config = dict(
    dataset='patchworks of several textures',
    tokenizer='char',
    loss='sigmoid',
    encoder_kernel_size=3,
    text_encoder_causal=True,
    text_encoder_norm_position='pre',
    text_encoder_kv_group_size=2,
    momentum=0.95,
    orthogonalizer='polar_express',
    batch_size=512,
    epochs=29.3,
)
Rows from block 3 of the image encoder of a small contrastive image-text model, named by matrix and row number. Rows with one number belong to one channel. Each number is 128 + 32 x the weight over its row's rms, rounded and kept within 0 to 255. All counts start at 0. Numbers have three digits each.
After each channel's rows are labels from the 100 images, of 14848, where the channel reaches its highest value: "top examples" is what is common among them. Only what is clearly more common there than usual is listed. The data: patchworks of several textures. In brackets: how many of the 100.
# convs1: grouped (8 groups) 3x3 conv, stride 2 (encoder.blocks.3.convs.1.weight, 128x16x3x3, standardized in use), inputs within the group 0-15, a 3x3 kernel for each
# convs2: expand pointwise conv (encoder.blocks.3.convs.2.weight, 128x128x1x1, standardized in use, transposed), outputs 0-127

convs1.21:107130181120147124138084091109097180084107161118187183103155142057150179066051187093141127138114163146128109094068158130121156159157136106156138112152117084111106115131109140134123148144111161152108132105120104128108139126160099139124167138093128120191135133151121090082123143188085153162106131137164123129100155136024117159143135118161122105144086096165142168140149105101136060143156069208130063171077153111088107158106137205146123
convs2.21:115144103147164091150153103142139124117136091130121126127109210076138067126109053131098242154115106130125096145107143186158162168104118090158156095137118142184120138143118110122097164071140156154167115138140143197134033095131083175123134176106130128123080135082194144072163188168165094170113094136158103104156119162123146144114107133141142152112183137136161109112157101119117153102116
top examples: zigzag (67); centre pattern: zigzag (28)

convs1.23:174113148121156106100125124122229147139070090151130101162137082120071142134194182187171135118144102072092149141175134135077086164145068133121096134101105143130164137110127114142146086096137086122151105130194133129132126163133094149126095097115144180168098109143105105126126150074107103119144167208034084150122092180204173155119098141105157128069113116108149136140127099171157134098075096124161171081123147163107123123148106131138101
convs2.23:126114091122202113108048140132123190123091097125115187175142179085127105138152117078116159111163137147161116176155124107041153152179140200118139151096127173101172146087109137155194099114129103144107124157100135136170051119138183151136102157164135137114154143223102137123104098059123139094124093135089124132116138154152075119123126143074168113129129118139136149142083084155153164117160
top examples: zigzag (51)

convs1.122:074182176193142110071114174041161119162151095099078174143110163118078148138181119147146118154115138131142137132100141128137141135149102081109106112099110143101097065120151141160118153102100124130141098104093088122120019115150115129127150098129101193140169097149103182165159148126125104135146154145149086132137104127165150096181106163082127210208201038153175106134105133100121160142122154135131133129133112126135105152097124088095121
convs2.122:194083160102202078118099164154109105175179115128107098114097142113132106144144119135127139121130135124089118107176082108146134098107101201099087208093180159120218111125148118135081130120128109134092108132150122121086094109144089152150164056100104093178139142124136168157091141165081170126119080204114166119113104104120127093150143106210123115146110086127129154149081156138150096096077
top examples: scaly (36); plaid (32)

convs1.127:148117158083145111118138135130124139105147115119126167128108126136164125131087142115136170103164096134079114096096158134151103148120110148097149090109130119099076102131177137161136103125106096115175194043173225234195094076104094169111135095089151129096140179106114113181124138135166130130166134139065102110110177099157076058113124117168170133144165136074087127113187066128108143114162148083151120148118067156139148155129121169112144
convs2.127:130071122115132110132106091183160097156098149134111098149119194105107200088069077138152201132123153129127088075149115053074128176138153168130158140113066162124137187153126158117202103120118159116127132113124180123116131093148143132129159127134092103097103152057144179102132142120138086142110154088116150154103132104091176099175114177082143116139106055101099150140152131187132136062120
top examples: spiral (35); plain (31); rays (27)

convs1.98:113119085140144111135121132121153138094127173127139144120146149115146138066152102100087130134138100130137137085087135100218110135104108083098108117176129145102096098104136112177099114125152069125125103167130111140146154115056207152136148157117139134137099126127123123111121154133115140161111140119096109099127127128114091147028079096126164143139147158182212088130147137056106092225229118191123136117105143179115105177090143142208137
convs2.98:141188080141107131106102135152098094153127078163115094161147107190130111122153115077121244130185137072087130200138118117119110158129187131125109129138087079109145150105125106105158081116137114155113126171120184105168140083094192178127143091114121130123123123067128060085157126139126139093065110120158094076103116068125163170128129124127151092122154116070101094148179110107101109149144
top examples: bubbly (46)

convs1.72:080115133105137165138098165109092148143173116116103145059034061069133036030081104144120125147134094109098114149131087133084070138113096125126157114120146121118156114134119150133126139146100185139176190083114184124169141107119156151099124119119125145113128120175122157115170184132148175121109124096087136128124127196095123175140161119132126139102122104207182117132116204140166144135120113083148122111110142183147150186130118180127106
convs2.72:143151146127173120132130204135069127153146181131144141154156136121149163121114129127118164173157151065161138130166092191129097145152095098078148184121136084103144112112084087154153112153135143068153125082109146104104129165132152138124127107144103105172110086168098141115175099133174170175148138159119146066131176175090103149163137155151150170108116172121116108033051188099135142133048
top examples: scaly (31); crosshatched (28)

convs1.43:097111109137107205172228199130142102106122112089109129129108115106092123162168152075073139129154131148131130104234176125117212098142121164147103152162101101069104157115085138118091149167149073106126126168166163166113098108114123158098102093144108138139083126147106139144134089130085134144130131160177149101085125090136168122132126129136144100106151134185160147117125097091096113058117116084142117100048156187131112145116103191111149
convs2.43:102133132118100119123134186139102110132097216148125156182121095153066184165127068112101048157166090135155105081119146057161117144100154140173078169139083120079129129161051131112121112123147157144109162107103065114147152188150122147094082100117098173114135106168140130064156118131133126173137145087106151144105169118140108161113124220112112110146166124097147119157137113115172152180122
top examples: bubbly (55)

convs1.29:123148145054153120090130112138088076136152122140155169067106135078083213151119203120083102135098104188125111152138145125155125105131100097137142088128141115117128169128094156130081134116089139177172113112185125091128135133131117124124136116097118116152093115127126105098103084122150116123132146140158118163145093180137124144105163179083114177103089114186115106211164043157210111095146182089097188135069146113197153132163145099100119
convs2.29:123146053060139113112168110133138136092112123174105130135082130108139136092166131116146204152187117146122143167143145145169127156151173159124073160111192164149114170134077121102154188094115095113134089134080123125152163117170164185070158060118094152103111108123097123127107124158059144136161066172135165161134062126165147153075184127080114115107119108207096142138118108137128123105131
top examples: spotted (35); speckled (29)

convs1.44:126093134098157053171098050130147111097127159164130084108107165131160084166102147120117143117157121177131114095115208204087086110208127103194095169117127151201140117164115039189151106084118081098142114146137126174117139130145097138121114107094141124160166119131054192180128129131096155097094054130164164107097135132123086170133141122097111143143124143115150103091155164161107139126123115127168078114082126131123155139132105150142141
convs2.44:148195106131163097142099104176132155087157148111090100185163077133153128118149081116082152102138143163175077158115148086146106178139112102137097183140135127110120166108095155097108072131112166113189127163091123104144070157116153164106119124079098086158073148072102094101152141108110113070190168172145106161095136099105069117135162090094155109176108178157165130147117142126146055114175
top examples: crosshatched (27); plain (27)

convs1.108:135121145142134099129117117119118129127162155117111073133130134099116131154137126154106125134096169127123172170157123127075101139124153161114135146101111159118133155108138109036104121045153118131095160132097156125129105134166105119149123163168132138117123124140121128097141126129166098113187133134130111132098119145126138159165119130135115106145090127104134191092090212078127153008088205056096252107180195109102120082194148075139148
convs2.108:157078144103133148121071148110119079092125170097109135127149167029109099089124108109092147131111135122111146150111110126164163101116151143117183118111199106118109176133118096153106245129105071120084104137121104154140090122084077139104189170111119153099137173114103124141114050089151108136090138179086139144143081103168149137128119125121157089172093134166136129155159136075185144113070
top examples: bubbly (44)

convs1.45:095088095056183119073051080117110109168150118113139153130088114112170135098112155155131112159124080152149099098145152094104169172091156140175176094074157124118119136104048132145036125191114156141125148121116154164109179122104171150125143150124176141179150115200151147136067061145135163132113122128154066117131152124107155145124132101124133146111092145155095045150127085159155153117124178144143140177142105110133107084106166110162165
convs2.45:096126131142089137223085094115083153103128102143080137105145126151100175086146124119135135035134137114150100162166115163208084110170144147150135133113135157172121146142171124134144120119167171141153136163122120157142087150096140100157125105114130078141071174107146174106143077117115115106161100128141137143156140116228090222079107114167063157143137134134150131107096130178160090082164
top examples: plain (46)

convs1.106:104085153147106110138136111076156124138171077145137155134129112088153149141124122082086163110118140172158116090134144095123188107143101092140177098128132143155116013141242056158246120153154166112108133071111151102140115154171108136135124098135099130131146129112140138119129113166120089161113110153136092137159118118168147132056179168109133093164129119168100095156123091114123129118061151080112191124081146147123097177124112119154143
convs2.106:119086145112125169160154101094180187120144145180082042121128152163094152117091154122136120102100125173154154125122079114099134190168122106032122095205085162141171158146110118119127090136150131121118116131119165080174187082114166150186116077162191137103129151114087144156112156121111101098144132105132062130095115211164128143115138128151125160103118176141144151121059132116101117118146
top examples: triangles (96); centre pattern: triangles (25)

convs1.39:099169138140154141196096109155122125130113147140129122120151122137140088132085115152134108138143122125125144155143112125099135057137194162163104160108074100098104116125156147149107103109090104157125135152077107101143144100122091104190118215150139158120116155137068115156102115127105110198153152150167119125111101129116125138124155131143138108134097152147136159137102059120080108138102149061070235155251139199147083140122079081065109
convs2.39:127062103162103149103122150184133098130134167134132101127107143079202182098134164143151099115108154126140112113188131144156181127061064116126213138162177100151072176135133110060104161097136123137116125114133156132178146140202173163117097147139091141128144121118110144119110146073185138149064117100094148107180101153103179151123129184146089147123140110117139135223107099121095107128139
top examples: plain (28)

convs1.61:187121131145119088138123089162176118164070148143115150158093135138132102112110079074129157130120175139145178121204107184055177154151129165117161104188075160108080179117096128115095169153091135152115134116179133143122101095084087115105164130176103131075075131123158126113136133102149086187128190133137119051199076099192175063122132119100124106152128133161115128112162094154097081113139126135121156152138122086140134087172092124105113
convs2.61:026087110155171160102167126124072131146109101159140097101119071126089150125131085094120110052118149155139107171155121131108151118145063125164169106113119181095132106180124141096139108130117105151208179106151090095049123096109098140132145229078118147099143123096166122117117129144149127140137148098136112135160163104168126179120082174136073063124138122105100125133189103146125154114115
top examples: plain (27)

convs1.104:095108101119108098119100105165121130160171123192167097154141153112134109115119129069085097037066099084117168159148171131120213147159208114096107109123136096106147172111152161155223134160192105138134108113105111087109144123139134130139111126123149119107143163129149156123143161152118174165109149139113133136128111132118151148134153139137184185152184134092127151129150158145138166062086101106082085089049136071110104106091067146108075
convs2.104:127124134062100091113179129145157103141088129210083064168160147190142106165106103149113085182189138144116099112061073140097112182125096072086172111130104150140166157099118114130156102157183114128121097158124105109151102129099103091093084165182120104142163149119121138129105077102188103065153107138147094129094163079103123149142137164162152154174099178136124102111161135135087137096179
top examples: plain (33); rays (27)

convs1.4:221219173234089107211179150084108118092151146142132155115101088142145109107146149124147105153129101144106092137118161112119130140122144106163175060176207134077144143111130099144128107134144130075139121133117128129143130113106070143099103092084156093132106091183100120156128129170088135110108092107138165107146110109185158084148156102176157084167154076130122110127103114154107151130159178103132171085088096101121120088128114105084151
convs2.4:129131168039117148147134149143129136133121170140121098094145078116131087121154208137078113178074173089103127158093143132122119132095148081160142174133219083097094102125145169069100131088080116165115140114134116096116116096124094104079056113098135123104108117087143116099117111081148086125123163132157196105123154131095125128155088082114109097036120153167128114102137103187166132073119
top examples: spotted (30); dotted (28)

convs1.75:134131108124137113114109141139145134174172092106064111094063121091084191170203244124099109067100140141188131121080094094085148128134112097098090125119105105149094117115147128093156145152186092145136120118169171151153137118103114105137142128150150162162138140133133094122095076123105126104104107096128138165111119093108125132131119142119112146122116140161161145160076210140211156188104117128104156129197221087124114061141123153114124
convs2.75:141135135116128105155168182174114120100062123103173077150200085107088167076137159119162087125096131127147143137098145130137115118126080093138187074174092129166119129114174163160055075147095108148118129102079105129150074114135149115208165124092093122127142114157184146126145117106090212112155133181166114063158142110170138134102138151073134151180067157101129144111166136109142141130144
top examples: bubbly (64); looped (27)

convs1.70:133131121125150145099147092115120082083207118118147153129152148179064117121099145128167167100157074152089190208057226145093131168116081145143104125186147076149065091144141153146113144085125192143143132089111146123120162091113156101113164117085093107113116168123168194099135107116115101096124093081152133108089169128104147167130115149160142097149127111173121133113153107159131054113151113106088099143108128197117137192099132127119147
convs2.70:137143103120136134151104159143103166128120062127144105090115094102183123180118096108111144147100155125125110156126140161167144156114126144136180165115142165157133161000099069126138199126128140135058152077139097101092171178129102103121100164094134157163095133147132159143164114155154094173114086103172118203115092165137136132139161156150179139155129150131088087110140050089139069138119
top examples: triangles (27)

convs1.94:131094127140114134141196203055056082170155134193191209108130142124129145131124129142116082134137147136162184127139129102137067110098094143155151130109094129133103122147147142097106090111109144138141134132132129120077130092091122131144148163159167234219179122131110047060137095117103125112145175152131150147125099095120139140096058080109129081145133135151166167109127135126111107122169174126139118084074081121134148141089114118139114
convs2.94:114196121111139102069194140120109082135138173170117130144088129132166148098154147117151137188155127147124154173082131126160082092151153096124183127152178084115137098095083181149155068124174156142105127124113165107111111147065082094138063152174135057200090129117098163125085150169150133126092119135161159096143160175160140070114143129058116123143133147192083157145141121151093132143150
top examples: spotted (29)

convs1.89:093082114098117089066057079199119080184159089120136102109117099110126140114127152092150153104136170110106110148125142121110136111107114089075099121130134158163169175169133170118139136171114098073081146115149144174145116098102120123124152124138155187154216122186192224237096095140148128125150120115116110104133138132149140108075079103070138126081099131109137135126125128150118122208180157158104119137100112114109116119130143140177131
convs2.89:141066136104137103092156169032168163136154135115115130130189099128175163092132112134108117131116178093106138093131117093129022112157165232108113134130155148111114097119173158130150132154100105106135086106136128191055116133127139108123131098128141169093145103121137147135179105156150117134107138132035143085095073133100095135115184145113117099112136183064105128127144075110115109169125
top examples: crosshatched (43)